Weights of a small masked spectrogram model: 39062 training examples.
Rows from block 4 of the encoder of a small masked spectrogram model, named by matrix and row number. Rows with one number belong to one neuron. Each number is 200 + 30 x the weight over its row's rms, rounded and kept within 0 to 999. All counts start at 0.
After each neuron's rows are labels from the 100 clips, of 14976, where the neuron reaches its highest value: "strongest on" is what is common among them. Only what is clearly more common there than usual is listed. The data: songs of 200 made-up bird species, synthesised, often over outdoor noise. In brackets: how many of the 100.
# fc1: MLP up (encoder.blocks.4.mlp.fc1.weight, 1152x384), inputs 288-383
# fc2: MLP down (encoder.blocks.4.mlp.fc2.weight, 384x1152, transposed), outputs 288-383

fc1.165,190,207,211,212,241,179,212,178,217,138,240,187,160,212,259,238,210,196,206,207,178,184,157,190,146,144,205,180,184,152,165,201,215,242,239,257,186,177,244,251,190,181,185,162,196,160,187,150,165,187,206,177,171,193,207,152,162,207,209,202,194,211,216,236,191,205,284,176,193,235,214,188,210,169,239,230,113,163,243,234,233,155,174,231,203,208,178,208,205,207,223,207,176,239,131,229
fc2.165,184,176,226,151,202,230,207,236,174,188,169,220,186,167,226,246,219,195,180,177,211,166,244,161,196,197,212,214,248,208,196,217,204,223,189,212,243,185,210,167,159,180,191,168,235,198,136,240,191,165,184,205,235,219,182,208,213,154,229,182,161,195,193,222,176,186,196,183,224,251,114,221,206,158,219,217,211,220,198,239,145,200,223,187,184,194,140,192,210,194,187,239,142,211,173,184
strongest on: reverberation (87); text has "room" (87); text has "reverberant" (87); first syllable: warble (27)

fc1.23,168,204,188,214,211,214,234,206,230,197,157,270,186,192,216,127,176,160,206,208,209,205,175,179,227,214,165,219,266,243,184,198,157,178,219,133,210,174,172,209,221,235,216,210,172,198,258,187,163,229,193,200,171,195,210,261,229,166,148,147,221,174,207,172,117,177,233,201,255,221,225,206,217,208,219,186,231,189,195,159,192,241,200,177,178,166,168,201,234,280,199,143,233,153,200,190
fc2.23,244,132,206,203,150,136,171,210,202,197,242,215,226,176,238,223,246,269,198,180,259,182,216,191,165,183,175,165,192,200,215,220,210,236,184,242,181,175,217,233,188,163,189,260,164,142,197,211,225,192,192,224,279,202,163,195,206,176,177,191,172,264,169,198,266,216,205,178,193,155,167,192,212,161,172,226,157,241,184,201,160,190,124,257,199,207,228,209,194,207,212,215,207,215,188,200
strongest on: arch (63); first syllable: arch (47)

fc1.363,147,129,196,186,182,191,180,197,237,177,194,137,139,189,177,178,206,254,207,221,200,174,185,172,206,192,249,196,230,230,169,227,206,179,143,203,227,243,249,226,225,193,116,191,203,166,196,206,154,196,202,195,156,239,230,232,171,233,285,211,235,183,221,216,208,167,209,170,166,166,200,156,199,199,240,202,212,197,209,142,215,229,211,162,239,165,182,198,210,186,171,219,204,190,192,217
fc2.363,244,205,246,224,210,148,203,241,230,222,185,250,234,244,226,171,206,129,214,203,237,215,193,218,157,179,224,202,171,167,193,178,171,176,235,244,161,230,152,218,209,195,231,219,204,160,204,157,181,173,217,188,202,187,199,202,259,235,136,191,177,188,210,198,137,229,241,212,184,227,193,220,199,205,148,146,167,239,154,188,231,152,249,196,135,233,209,181,237,206,162,160,187,168,204,192
strongest on: rich in harmonics (70)

fc1.233,181,229,226,150,215,235,168,176,228,151,223,236,188,199,216,170,191,177,185,223,219,211,230,196,226,151,224,212,213,169,177,229,170,199,275,260,200,220,205,235,186,170,204,189,245,232,232,181,181,234,186,200,166,160,186,197,223,183,124,197,194,167,200,201,222,218,217,211,176,129,206,241,159,219,204,236,185,189,244,172,199,190,240,284,151,245,219,267,180,188,222,184,205,253,237,173
fc2.233,220,247,149,253,173,159,217,161,203,237,215,156,222,209,162,180,183,170,213,194,199,174,169,227,197,139,171,187,187,246,169,173,183,173,205,185,155,256,145,183,217,217,214,234,208,180,208,204,245,233,181,257,258,161,200,208,202,236,192,222,248,170,193,226,163,230,212,200,227,236,156,119,216,175,185,172,189,261,194,239,258,175,225,184,192,183,173,164,198,233,199,230,171,200,226,211
strongest on: reverberation (99); text has "room" (99); text has "reverberant" (99)

fc1.757,156,220,203,150,256,217,210,156,170,212,175,239,221,220,191,145,221,201,212,169,266,191,174,192,165,270,186,193,225,162,160,246,213,146,236,189,225,225,204,197,189,229,202,150,183,217,230,201,208,180,194,162,182,227,234,158,175,198,251,241,183,179,173,267,191,238,169,183,195,210,200,200,232,208,165,170,189,234,183,243,192,221,194,227,249,165,167,131,200,205,189,264,193,232,187,206
fc2.757,201,190,183,190,167,245,193,234,222,207,205,191,248,211,231,200,174,203,251,206,108,180,190,205,189,185,160,216,203,217,215,146,200,213,168,162,184,201,235,123,175,182,194,244,220,215,198,178,243,154,191,266,159,201,181,183,193,251,187,183,158,211,216,193,146,209,183,213,197,157,221,252,209,203,164,239,192,161,219,205,246,195,195,221,192,168,195,210,200,179,222,225,159,196,166,182
strongest on: upsweep (50); dip (44); buzz (36)

fc1.295,251,177,222,196,131,200,157,204,169,200,196,222,191,212,232,205,202,142,215,187,187,200,198,218,198,169,148,226,240,144,196,226,207,160,123,205,220,142,217,200,192,191,169,202,195,183,250,230,186,196,175,181,225,244,196,207,168,214,231,245,185,185,221,169,168,194,177,199,154,243,249,232,276,197,226,226,199,257,187,228,204,207,197,219,184,164,184,179,217,199,187,197,192,147,183,197
fc2.295,165,155,281,176,224,232,227,224,230,180,145,203,179,219,193,166,153,150,228,254,198,209,195,234,166,155,163,239,175,153,174,191,191,190,173,232,261,207,182,163,243,150,252,181,244,206,171,175,179,117,196,179,212,263,164,178,181,169,180,225,157,176,197,211,176,180,225,249,183,152,177,202,200,243,208,228,212,211,212,238,200,206,192,181,124,175,212,209,243,183,192,216,221,217,212,194
strongest on: downsweep (53); clipping (37); text has "clipped" (37); first syllable: upsweep (36)

fc1.322,152,193,192,209,193,245,241,220,224,211,249,241,183,214,153,179,188,150,169,156,172,220,173,228,179,191,128,182,271,211,164,211,231,202,227,233,198,177,228,305,182,191,278,199,183,160,212,149,199,203,171,234,187,214,228,192,216,186,212,215,212,197,134,218,186,219,211,194,154,166,163,166,229,148,225,196,181,202,203,187,183,218,177,234,217,143,198,201,166,234,274,181,264,204,180,252
fc2.322,203,174,188,189,226,215,210,194,224,208,196,175,173,201,206,212,215,250,251,243,207,177,230,181,242,205,259,239,137,145,229,203,220,196,157,209,167,191,232,148,202,208,193,216,249,226,182,183,141,209,232,162,198,187,218,233,169,210,224,185,199,182,224,159,221,165,237,210,239,166,235,182,220,228,206,166,183,188,209,147,196,171,195,205,233,204,220,162,235,210,192,252,168,212,234,149
strongest on: upsweep (69); pitch: middle (68); first syllable: upsweep (59)

fc1.215,148,179,229,190,247,181,147,158,236,182,206,187,233,204,208,182,222,184,167,212,199,228,264,202,162,218,153,188,187,261,211,201,164,219,217,235,202,173,177,222,224,233,215,211,204,235,175,233,165,256,131,255,158,190,156,174,185,198,148,197,191,168,202,206,199,180,199,143,218,197,211,239,231,199,193,217,251,233,291,129,205,200,182,210,171,214,238,198,226,189,182,209,160,156,233,204
fc2.215,214,206,180,209,135,233,196,205,230,196,183,193,237,226,176,209,218,299,262,219,234,205,217,136,199,231,216,219,233,223,222,218,264,216,217,204,202,170,146,205,154,212,220,201,165,232,219,218,152,162,224,209,235,195,181,147,238,200,214,180,178,158,197,157,193,201,172,185,185,218,149,236,210,162,243,184,217,165,160,193,217,200,204,190,202,260,153,199,185,206,242,212,275,196,191,276
strongest on: high song (81); first syllable: dip (39)

fc1.124,222,249,139,221,152,159,192,254,199,197,230,239,261,205,166,231,204,189,181,248,243,213,227,256,256,213,184,185,169,192,178,251,199,250,246,229,184,193,234,235,177,168,163,201,270,181,248,208,227,169,191,182,198,178,227,213,213,217,178,210,185,224,149,213,233,218,206,193,232,151,189,190,275,162,217,164,206,236,165,193,219,237,239,114,233,186,228,184,189,166,173,205,140,203,207,203
fc2.124,181,225,177,196,191,188,237,216,146,211,167,226,189,189,248,208,255,188,242,203,162,237,197,226,242,144,223,196,238,195,247,223,166,196,187,220,169,188,149,205,213,259,236,214,221,213,157,199,216,188,186,202,180,184,242,232,246,184,222,263,202,222,239,152,236,158,205,213,197,249,217,195,186,235,205,279,205,163,200,188,143,197,243,188,206,163,227,184,218,219,173,209,233,221,195,228
strongest on: arch (45); stream (38); first syllable: arch (38)

fc1.358,226,195,200,195,183,255,201,233,161,185,183,233,204,132,182,259,228,194,189,209,267,172,233,204,182,233,152,209,232,238,238,218,148,255,212,220,196,243,205,208,219,290,199,217,220,181,220,219,166,180,136,130,215,247,174,229,203,188,216,231,161,206,220,245,215,120,153,229,186,188,225,217,181,214,166,186,190,229,152,212,212,261,226,234,211,194,222,190,244,195,232,173,229,228,132,165
fc2.358,221,146,175,181,214,215,173,197,279,220,163,180,181,208,206,205,188,200,199,206,154,205,190,210,215,196,190,273,165,146,191,217,204,141,253,179,108,205,167,248,167,176,150,202,190,235,171,198,214,229,172,223,156,164,163,202,186,211,221,190,184,217,209,137,176,244,156,235,229,194,172,160,195,210,191,162,202,166,217,252,188,185,172,259,212,225,202,245,140,160,208,211,217,212,289,221
strongest on: rich in harmonics (94); downsweep (67); first syllable: downsweep (65)

fc1.9,241,220,231,169,269,198,222,171,213,201,241,189,250,240,166,236,212,246,184,169,274,178,179,143,218,198,224,276,206,221,225,203,182,183,196,200,170,236,260,195,208,163,204,139,220,226,208,184,180,160,175,162,213,212,232,206,211,169,174,203,162,199,198,198,200,234,189,218,140,153,162,234,203,224,195,180,114,209,203,195,271,216,167,176,193,171,205,176,172,197,176,169,228,145,204,197
fc2.9,180,232,158,208,217,150,140,185,245,147,171,201,223,213,237,211,176,159,181,223,175,264,199,173,189,238,219,170,152,213,222,202,164,234,243,224,243,165,147,206,166,233,218,267,217,144,164,236,181,183,211,200,185,235,170,267,193,198,158,179,156,205,181,157,227,209,203,195,239,229,202,182,192,224,184,256,197,207,176,203,196,235,224,292,259,191,198,219,200,176,258,246,191,198,184,249
strongest on: first syllable: warble (27)

fc1.675,207,163,226,191,181,205,199,183,154,165,201,134,168,201,229,234,194,205,236,252,185,181,266,170,218,206,174,244,188,175,175,243,201,208,189,149,227,188,205,147,226,224,208,173,216,152,243,195,198,221,241,224,142,178,199,211,151,236,178,158,233,175,206,199,212,238,174,176,204,205,181,213,212,252,187,212,202,216,192,222,221,140,213,238,167,215,194,229,197,224,210,272,184,177,226,207
fc2.675,189,193,190,171,156,202,214,188,216,225,219,244,226,213,206,264,162,182,174,194,221,192,150,182,209,194,240,218,178,219,154,210,174,201,204,205,214,235,219,183,229,196,223,243,135,240,147,204,214,155,195,138,269,205,181,231,215,207,223,243,230,229,204,191,203,200,228,166,126,202,176,268,192,197,215,181,220,234,184,178,184,204,224,234,204,210,217,183,164,250,220,151,201,166,209,227
strongest on: downsweep (92); high song (61)

fc1.204,229,181,197,188,212,149,190,221,195,160,185,269,212,180,214,197,210,179,179,240,192,207,181,192,219,251,228,182,201,196,180,200,204,222,231,194,227,235,211,228,217,225,173,200,251,148,248,177,232,187,145,146,182,204,184,193,179,196,168,168,139,226,220,176,209,242,224,168,219,225,197,239,267,197,174,151,252,193,199,209,236,211,230,173,182,212,203,226,197,216,157,184,196,233,220,216
fc2.204,197,252,204,198,128,238,183,181,163,199,208,140,179,173,200,209,184,222,221,135,155,235,240,180,133,170,179,208,227,212,243,202,183,164,187,189,206,189,186,209,168,183,204,227,166,211,223,185,174,215,203,223,216,184,173,205,187,240,207,216,239,212,228,267,213,206,206,199,186,163,242,150,168,209,228,215,166,175,219,213,220,131,212,226,209,208,155,176,169,234,202,240,178,184,202,197
strongest on: upsweep (94); first syllable: upsweep (67); click (36)

fc1.393,172,207,223,150,250,233,215,145,190,190,231,205,254,189,211,201,190,241,234,188,208,199,220,220,176,211,221,156,175,189,209,202,169,214,193,183,224,220,231,244,202,140,168,228,198,129,206,155,231,227,225,225,221,246,197,166,224,215,210,208,117,185,206,173,154,251,173,267,218,211,259,179,254,173,222,160,185,181,222,181,176,207,214,235,219,262,146,203,123,199,228,194,224,250,179,169
fc2.393,178,164,270,214,214,202,146,201,190,190,158,221,236,190,187,210,214,191,119,209,201,171,215,226,204,187,172,239,200,201,228,122,203,220,181,143,200,203,213,174,241,195,198,213,191,242,183,188,195,206,169,164,136,218,204,218,147,235,175,215,190,250,155,146,203,110,175,210,239,235,203,202,165,190,166,223,207,289,209,191,189,255,203,205,182,240,256,191,234,177,181,234,184,114,255,216
strongest on: rich in harmonics (68); warble (64); first syllable: warble (55)

fc1.594,200,202,156,244,180,168,238,205,228,183,178,246,233,172,206,211,244,255,211,207,239,223,171,220,195,189,233,229,191,178,241,190,189,202,262,215,162,127,243,228,232,138,235,204,208,268,176,203,190,173,163,204,218,184,220,176,202,208,152,254,147,183,153,198,195,274,153,148,178,210,207,213,202,154,207,192,134,226,183,220,215,194,219,195,212,197,248,227,223,220,143,228,209,206,232,227
fc2.594,172,217,188,198,237,172,192,151,225,219,158,256,189,218,205,194,196,180,248,214,246,191,214,216,219,163,220,220,215,155,208,173,178,218,216,212,189,213,224,233,184,252,217,216,209,244,179,192,210,195,234,137,165,243,223,197,234,158,213,250,155,211,197,248,177,206,213,187,221,205,208,197,90,176,198,201,225,205,192,195,251,226,249,193,173,149,129,179,165,244,180,180,216,154,188,217
strongest on: arch (78); rich in harmonics (70); reverberation (69); first syllable: arch (58)

fc1.600,262,237,204,191,192,192,219,240,188,196,194,183,218,253,185,173,215,226,183,215,243,211,199,243,201,232,196,226,196,159,179,186,188,162,140,203,163,272,179,184,254,242,283,187,218,175,151,217,225,172,204,106,237,228,186,167,258,248,195,192,176,196,164,211,156,213,177,186,159,204,214,185,175,197,171,204,220,173,209,218,199,175,198,208,223,146,169,222,197,242,205,174,175,197,190,174
fc2.600,185,184,159,223,168,226,167,194,193,262,201,179,180,210,126,162,205,265,183,174,219,144,260,205,211,206,220,193,204,228,216,232,162,190,213,204,191,188,152,196,220,209,221,204,164,275,236,190,208,188,192,236,185,223,164,214,165,191,197,180,222,188,248,215,250,204,141,188,172,172,218,219,217,185,192,199,208,214,205,123,183,208,214,238,201,210,234,124,230,229,174,208,233,185,198,175
strongest on: reverberation (79); upsweep (66); high song (62)

fc1.725,161,222,208,126,165,175,183,209,266,267,219,200,227,223,224,142,228,234,189,210,224,172,178,247,182,236,211,230,195,246,220,184,216,184,214,160,211,141,213,220,213,174,191,257,201,257,239,220,196,179,208,200,195,232,232,185,224,215,225,217,233,180,275,190,125,162,227,222,171,237,201,192,190,173,193,245,210,207,199,194,198,201,197,165,223,156,187,171,216,205,128,201,216,203,213,160
fc2.725,205,218,173,256,234,235,205,229,200,176,213,126,185,212,193,223,155,174,195,200,225,220,254,151,210,254,190,177,231,248,193,167,203,193,249,162,187,240,206,180,197,177,163,154,187,186,196,165,180,243,264,266,225,165,192,246,203,156,174,187,163,183,144,217,210,202,234,189,177,194,159,187,171,236,189,182,188,214,175,222,205,235,224,241,203,220,157,179,147,165,181,151,242,246,204,181
strongest on: pitch: low (76); clipping (53); text has "clipped" (53); first syllable: downsweep (48)

fc1.25,184,241,166,225,226,217,205,197,194,161,227,219,219,198,233,222,168,217,190,238,205,205,232,167,186,184,168,122,202,152,240,219,218,154,215,171,170,241,202,186,191,243,164,206,137,206,259,204,242,214,210,213,218,221,187,196,242,201,165,195,205,168,238,214,212,182,177,170,208,219,223,213,269,213,202,197,177,217,201,245,205,202,224,213,213,224,216,189,181,222,164,163,214,226,221,255
fc2.25,218,198,145,169,199,182,158,204,260,207,162,193,282,274,201,143,220,213,205,202,195,165,235,168,180,207,205,251,205,202,178,212,116,184,215,200,221,188,212,158,178,190,174,241,198,205,141,193,186,193,252,141,162,152,161,181,246,192,208,210,242,193,145,193,170,214,235,195,198,194,204,199,170,282,174,216,172,231,276,179,189,175,213,202,229,199,224,234,165,180,185,267,223,174,222,157
strongest on: upsweep (87); first syllable: upsweep (77); dip (43); wind (39)

fc1.620,211,228,183,212,203,203,236,215,143,161,270,192,179,180,219,227,248,230,228,189,188,221,177,204,255,186,169,174,224,193,93,206,271,221,164,238,204,236,219,220,219,192,191,234,190,243,223,187,211,172,185,206,194,187,188,206,223,208,195,138,180,262,184,179,193,170,204,248,150,188,206,190,200,191,186,202,143,193,212,265,157,190,211,208,230,178,224,141,227,206,174,211,221,205,190,210
fc2.620,167,185,185,167,166,226,180,196,219,125,177,172,189,210,156,272,201,198,240,223,233,180,180,218,191,172,196,198,157,251,200,134,186,182,209,219,252,186,181,177,196,212,205,198,146,192,209,163,266,249,231,175,207,223,183,193,199,189,156,191,226,228,184,208,175,138,159,177,226,210,189,229,212,183,201,195,204,147,215,222,183,168,152,207,245,223,200,164,207,176,221,227,192,229,165,196
strongest on: low song (100); steady whistle (65)

fc1.516,184,234,254,160,200,180,225,178,236,235,207,189,203,198,152,161,118,162,226,199,229,170,214,171,232,168,191,160,244,210,167,179,190,211,171,166,171,217,208,247,211,189,197,180,178,222,207,252,250,226,128,182,189,241,176,240,242,207,191,188,204,213,267,169,153,136,202,99,182,204,239,246,231,215,244,208,232,171,211,186,200,183,233,170,199,178,177,201,173,217,172,255,167,136,221,293
fc2.516,207,199,205,196,186,228,230,227,184,151,214,215,167,184,138,309,195,231,166,184,201,193,149,264,203,237,173,156,195,235,210,207,242,177,181,212,188,208,214,206,201,189,191,182,184,213,180,199,182,183,206,262,261,153,142,219,209,230,143,166,203,238,179,184,196,218,233,256,229,180,223,206,176,221,176,224,218,200,187,210,173,226,233,176,204,149,223,217,183,175,197,212,218,233,162,198
strongest on: pitch: low (94); upsweep (71); first syllable: upsweep (67)

fc1.703,228,221,198,171,230,215,185,227,255,205,181,190,182,229,128,180,202,179,189,185,222,217,221,171,196,173,157,257,264,196,194,193,194,154,201,195,147,203,304,245,188,241,164,154,235,184,214,189,185,234,197,160,223,253,175,200,212,190,194,231,196,215,218,146,183,202,234,157,198,236,211,245,201,166,198,218,200,209,200,148,203,208,195,218,174,168,193,193,246,175,202,207,168,219,229,205
fc2.703,154,109,207,172,169,227,141,197,184,212,218,194,218,166,223,188,174,166,220,232,205,172,198,214,158,165,176,225,238,144,198,190,195,245,232,189,214,199,205,219,281,212,188,190,223,179,156,256,212,172,210,220,182,210,182,192,197,203,193,214,203,176,235,243,180,186,242,226,243,174,248,203,163,246,203,199,220,237,222,184,258,207,178,172,136,203,174,145,202,222,244,158,194,185,209,208
strongest on: downsweep (64); first syllable: downsweep (62); arch (56); first syllable: arch (35)

fc1.637,247,219,189,246,226,234,182,212,231,202,222,143,183,224,208,246,233,224,159,165,161,179,205,233,259,232,183,179,182,184,195,203,231,203,189,196,192,161,176,158,241,226,173,207,216,187,172,175,252,256,198,186,176,131,109,256,261,228,201,202,192,230,147,198,219,221,209,197,211,221,168,265,201,206,253,222,189,238,224,189,187,173,246,221,179,202,213,182,234,235,137,210,171,163,255,239
fc2.637,230,240,192,190,174,194,184,212,175,219,184,190,202,199,170,219,138,176,209,188,172,197,217,219,156,198,222,219,207,208,210,255,239,161,222,221,237,193,203,238,205,195,190,168,181,184,216,184,179,214,233,176,183,229,234,207,208,147,200,240,222,190,248,233,201,194,232,291,201,168,234,145,197,197,215,197,187,222,192,185,237,151,184,243,177,172,173,192,209,172,267,165,164,243,241,165
strongest on: reverberation (89); text has "room" (89); text has "reverberant" (89); downsweep (74)

fc1.669,296,209,159,171,218,211,181,237,209,210,195,280,222,200,179,144,179,216,157,162,199,199,257,213,201,235,209,252,204,196,215,222,250,156,187,199,163,189,259,181,174,206,211,174,222,252,190,198,162,173,187,198,211,197,213,179,220,212,187,238,221,198,225,173,200,216,183,141,206,244,233,212,219,198,229,229,214,227,203,161,203,220,205,189,150,216,170,233,164,197,236,228,185,163,183,203
fc2.669,162,161,196,204,156,164,190,213,199,245,163,196,203,203,198,217,229,205,163,210,188,209,227,205,237,170,209,214,182,215,209,161,171,198,204,195,213,203,184,186,214,166,212,208,183,173,194,202,176,163,189,143,195,229,182,208,208,153,207,249,256,220,227,159,203,221,202,245,209,251,230,185,239,188,144,175,203,168,238,217,155,239,182,193,160,228,206,156,206,211,156,235,231,165,156,173
strongest on: downsweep (71); high song (56); first syllable: downsweep (54)

fc1.350,151,220,179,200,218,166,241,174,181,235,238,178,189,151,156,200,180,238,188,227,237,243,192,217,274,206,226,186,175,165,205,198,182,235,251,245,199,242,158,180,136,173,166,176,181,202,199,219,194,181,186,206,235,179,157,197,169,262,233,230,196,249,184,217,206,204,211,190,204,204,181,200,180,224,194,224,188,192,219,202,269,261,178,199,235,207,205,162,186,213,213,248,294,241,249,246
fc2.350,218,197,225,131,215,178,173,199,167,253,195,210,215,229,224,257,148,172,177,220,169,254,187,243,180,186,203,233,162,206,200,199,168,201,164,202,195,156,212,232,233,182,162,267,240,274,244,199,228,205,228,239,193,177,229,197,194,196,170,206,224,230,251,208,188,255,168,224,149,205,236,227,188,167,158,194,228,221,216,178,170,154,168,208,183,183,189,201,175,221,182,242,166,188,212,182
strongest on: arch (47); clipping (37); text has "clipped" (37); first syllable: arch (31)

fc1.490,170,256,171,168,202,220,175,219,173,220,164,205,195,195,228,167,224,196,244,162,213,230,248,181,224,260,177,205,206,207,229,208,196,200,208,199,228,190,188,239,143,162,179,186,253,156,194,113,204,237,198,193,168,179,253,251,199,216,248,217,201,193,207,181,236,182,168,213,187,184,246,267,202,237,213,208,225,255,207,223,210,223,146,199,187,167,189,256,240,188,197,172,192,162,193,176
fc2.490,213,142,180,239,211,182,229,162,178,159,293,224,201,225,132,207,200,204,207,187,157,206,242,218,242,166,225,181,189,203,225,217,251,186,255,226,254,161,236,202,171,209,176,224,171,198,212,180,154,199,212,154,232,263,265,248,176,212,131,174,206,233,215,247,212,247,236,120,211,188,173,209,192,153,216,170,218,152,161,186,209,153,216,221,151,181,211,143,211,201,235,265,198,204,198,178
strongest on: upsweep (50); first syllable: upsweep (49); first syllable: dip (31)

fc1.353,161,231,183,173,229,258,232,207,199,142,176,220,194,173,162,195,118,229,213,242,265,225,199,176,217,208,221,141,206,212,178,194,209,240,161,216,178,242,209,197,150,224,215,214,192,164,155,159,141,169,195,184,219,176,189,287,125,211,187,202,231,198,188,220,212,198,247,184,156,232,230,234,199,202,241,173,216,178,195,159,212,235,184,211,183,201,232,207,190,229,187,158,195,171,210,229
fc2.353,242,230,207,213,215,228,132,135,194,233,221,215,227,204,198,196,204,187,218,174,165,195,196,207,171,218,211,201,184,189,239,192,144,224,234,224,178,184,203,156,226,229,114,183,200,181,191,200,248,217,177,194,264,255,204,205,183,231,222,151,228,189,214,176,167,210,232,207,259,200,171,168,175,225,192,201,240,215,182,195,190,141,243,186,214,214,206,198,153,197,136,246,218,194,180,162
strongest on: pitch: low (84); harsh note (69)

fc1.527,209,222,140,193,203,256,188,248,252,179,223,216,222,223,185,202,190,169,186,217,182,200,237,197,186,235,206,222,241,165,248,198,166,253,156,145,205,213,239,185,194,232,185,194,198,241,242,144,217,153,206,190,211,175,159,230,227,180,222,198,214,165,152,200,209,240,173,259,190,235,181,216,208,200,161,205,159,166,175,178,203,230,230,230,184,152,182,177,209,189,177,192,205,170,240,208
fc2.527,166,165,259,239,205,126,200,189,199,245,198,145,236,204,192,213,154,216,273,185,196,203,245,208,254,205,200,138,216,201,181,277,144,196,205,184,169,224,225,191,240,192,140,225,167,232,194,186,180,186,214,160,183,216,212,223,172,221,214,180,238,169,213,258,247,167,164,164,177,179,227,208,185,224,194,131,226,182,240,175,159,201,215,204,201,181,269,232,208,212,251,190,199,183,169,180
strongest on: downsweep (56); first syllable: downsweep (42)

fc1.480,224,223,209,175,192,265,141,194,286,167,224,148,238,178,209,200,202,255,203,176,239,220,220,212,222,186,246,178,237,237,213,192,190,201,166,242,146,228,180,151,180,231,202,197,201,199,242,159,188,145,225,183,198,192,233,208,181,196,209,245,167,182,204,189,183,218,236,175,214,210,202,207,116,224,219,217,165,179,145,206,197,81,188,255,227,212,190,208,251,190,200,195,229,171,256,212
fc2.480,149,224,200,190,218,225,251,223,168,231,197,181,171,220,149,177,178,193,220,182,213,239,168,237,173,226,235,148,197,191,213,203,215,190,214,209,257,200,212,211,214,227,141,223,203,187,200,176,206,201,195,228,259,238,199,202,143,195,189,201,200,177,174,157,172,220,285,212,171,181,258,223,168,197,132,221,209,172,240,184,198,225,218,160,195,161,193,199,189,184,121,146,165,155,201,211
strongest on: pitch: low (82); steady whistle (63)

fc1.43,206,195,242,224,209,226,183,183,225,129,215,273,140,200,214,183,169,199,175,250,170,221,278,173,208,205,177,201,135,188,245,183,201,187,168,177,174,256,183,250,189,225,202,161,171,219,198,189,179,222,200,193,219,188,242,220,194,175,188,239,209,203,187,200,216,177,224,265,240,202,202,168,222,177,205,169,156,188,196,200,172,173,196,192,132,184,266,231,159,170,222,223,187,176,244,195
fc2.43,195,187,208,207,226,235,259,187,192,193,249,190,183,203,176,218,230,243,213,176,156,158,187,186,198,189,243,182,195,219,203,177,204,146,178,231,170,205,207,209,173,201,253,145,181,180,280,178,222,188,200,197,189,164,142,199,171,194,199,164,210,256,192,214,189,171,177,130,214,145,215,108,173,219,234,209,235,234,203,180,178,172,248,233,181,194,141,218,221,233,182,211,164,204,242,255
strongest on: downsweep (73); rich in harmonics (64); first syllable: downsweep (64)

fc1.640,231,205,214,179,233,153,169,250,205,210,194,236,166,214,211,195,195,180,173,186,220,218,229,257,226,248,172,201,186,168,174,225,153,215,216,130,243,179,218,188,177,192,211,237,243,162,174,202,204,231,217,157,236,225,202,149,178,214,221,188,204,212,188,243,236,255,192,227,225,206,160,162,217,283,215,151,230,186,225,210,165,199,192,233,223,173,232,227,238,220,191,164,164,216,230,223
fc2.640,234,204,137,144,147,148,154,187,191,198,198,204,180,142,210,233,210,217,200,251,202,141,152,140,182,188,221,221,191,175,182,178,224,203,285,216,223,215,233,192,193,209,177,162,221,232,189,216,199,174,247,237,186,220,224,238,227,212,223,161,210,192,132,181,200,105,226,217,214,186,235,216,149,173,217,223,179,212,190,239,246,191,195,246,197,230,185,131,226,180,244,185,220,192,151,174
strongest on: pitch: low (85); clipping (74); text has "clipped" (74); upsweep (63)

fc1.301,219,178,128,193,225,179,222,187,192,201,141,238,191,194,226,203,199,163,223,164,248,223,231,210,233,217,219,163,223,149,206,172,174,167,195,230,194,214,239,221,213,186,186,180,218,216,174,236,183,231,205,203,218,188,248,239,190,166,200,238,235,193,191,179,197,207,231,192,172,246,191,224,220,183,238,194,235,288,163,206,155,206,171,208,213,246,191,192,230,215,246,251,182,207,158,223
fc2.301,193,200,199,180,189,185,187,167,211,212,151,166,228,187,184,154,264,223,205,191,188,190,197,230,233,136,165,209,181,226,264,206,126,227,175,199,276,212,207,226,201,244,224,204,199,143,205,167,198,206,250,212,180,216,263,211,163,207,210,172,252,232,205,157,193,148,181,175,245,236,225,217,195,200,184,209,179,194,203,186,215,266,193,215,210,243,203,227,206,193,192,196,188,212,180,164
strongest on: arch (44); dip (38); first syllable: dip (29); first syllable: arch (25)

fc1.329,172,214,209,260,233,161,204,188,176,251,213,185,270,203,222,149,197,166,202,220,196,221,181,207,210,293,188,162,233,216,202,185,211,217,171,200,237,206,181,140,214,199,187,244,176,217,211,197,201,169,219,242,186,176,122,167,202,181,216,217,217,190,240,220,144,202,201,171,201,223,202,202,217,217,255,214,161,170,216,186,177,196,196,206,139,208,120,194,201,232,196,145,131,179,222,210
fc2.329,262,183,158,184,212,198,183,165,169,190,154,206,159,187,183,182,187,186,207,216,189,201,188,187,194,207,185,251,214,192,167,232,212,168,202,203,216,230,218,266,244,208,238,161,258,198,197,213,143,196,185,170,241,170,204,157,222,177,177,233,205,236,200,190,232,159,219,201,189,214,221,167,241,204,164,225,170,183,229,218,226,222,216,221,218,224,190,254,222,160,206,179,226,219,189,159
strongest on: low song (79); harsh note (42)

fc1.109,216,193,190,172,203,194,205,222,260,209,186,209,223,206,171,211,140,181,189,261,199,203,215,231,280,201,149,262,136,210,150,221,163,198,279,171,180,188,163,189,214,214,193,177,144,225,181,253,201,197,182,185,215,185,198,197,202,222,181,201,198,196,183,164,226,196,170,179,191,218,135,196,245,216,218,224,188,197,190,235,205,188,196,185,236,286,211,198,194,224,203,171,215,215,179,190
fc2.109,199,237,165,197,167,224,207,151,165,194,162,192,168,210,240,191,165,229,204,147,199,224,194,181,200,153,196,167,225,183,180,182,235,151,125,197,233,217,195,226,219,198,178,216,239,247,221,186,189,195,181,216,210,263,178,191,194,177,177,187,216,216,200,214,159,195,188,201,193,206,249,231,245,176,176,226,183,201,239,125,226,191,211,181,175,170,184,223,129,143,256,228,173,202,193,224
strongest on: arch (40)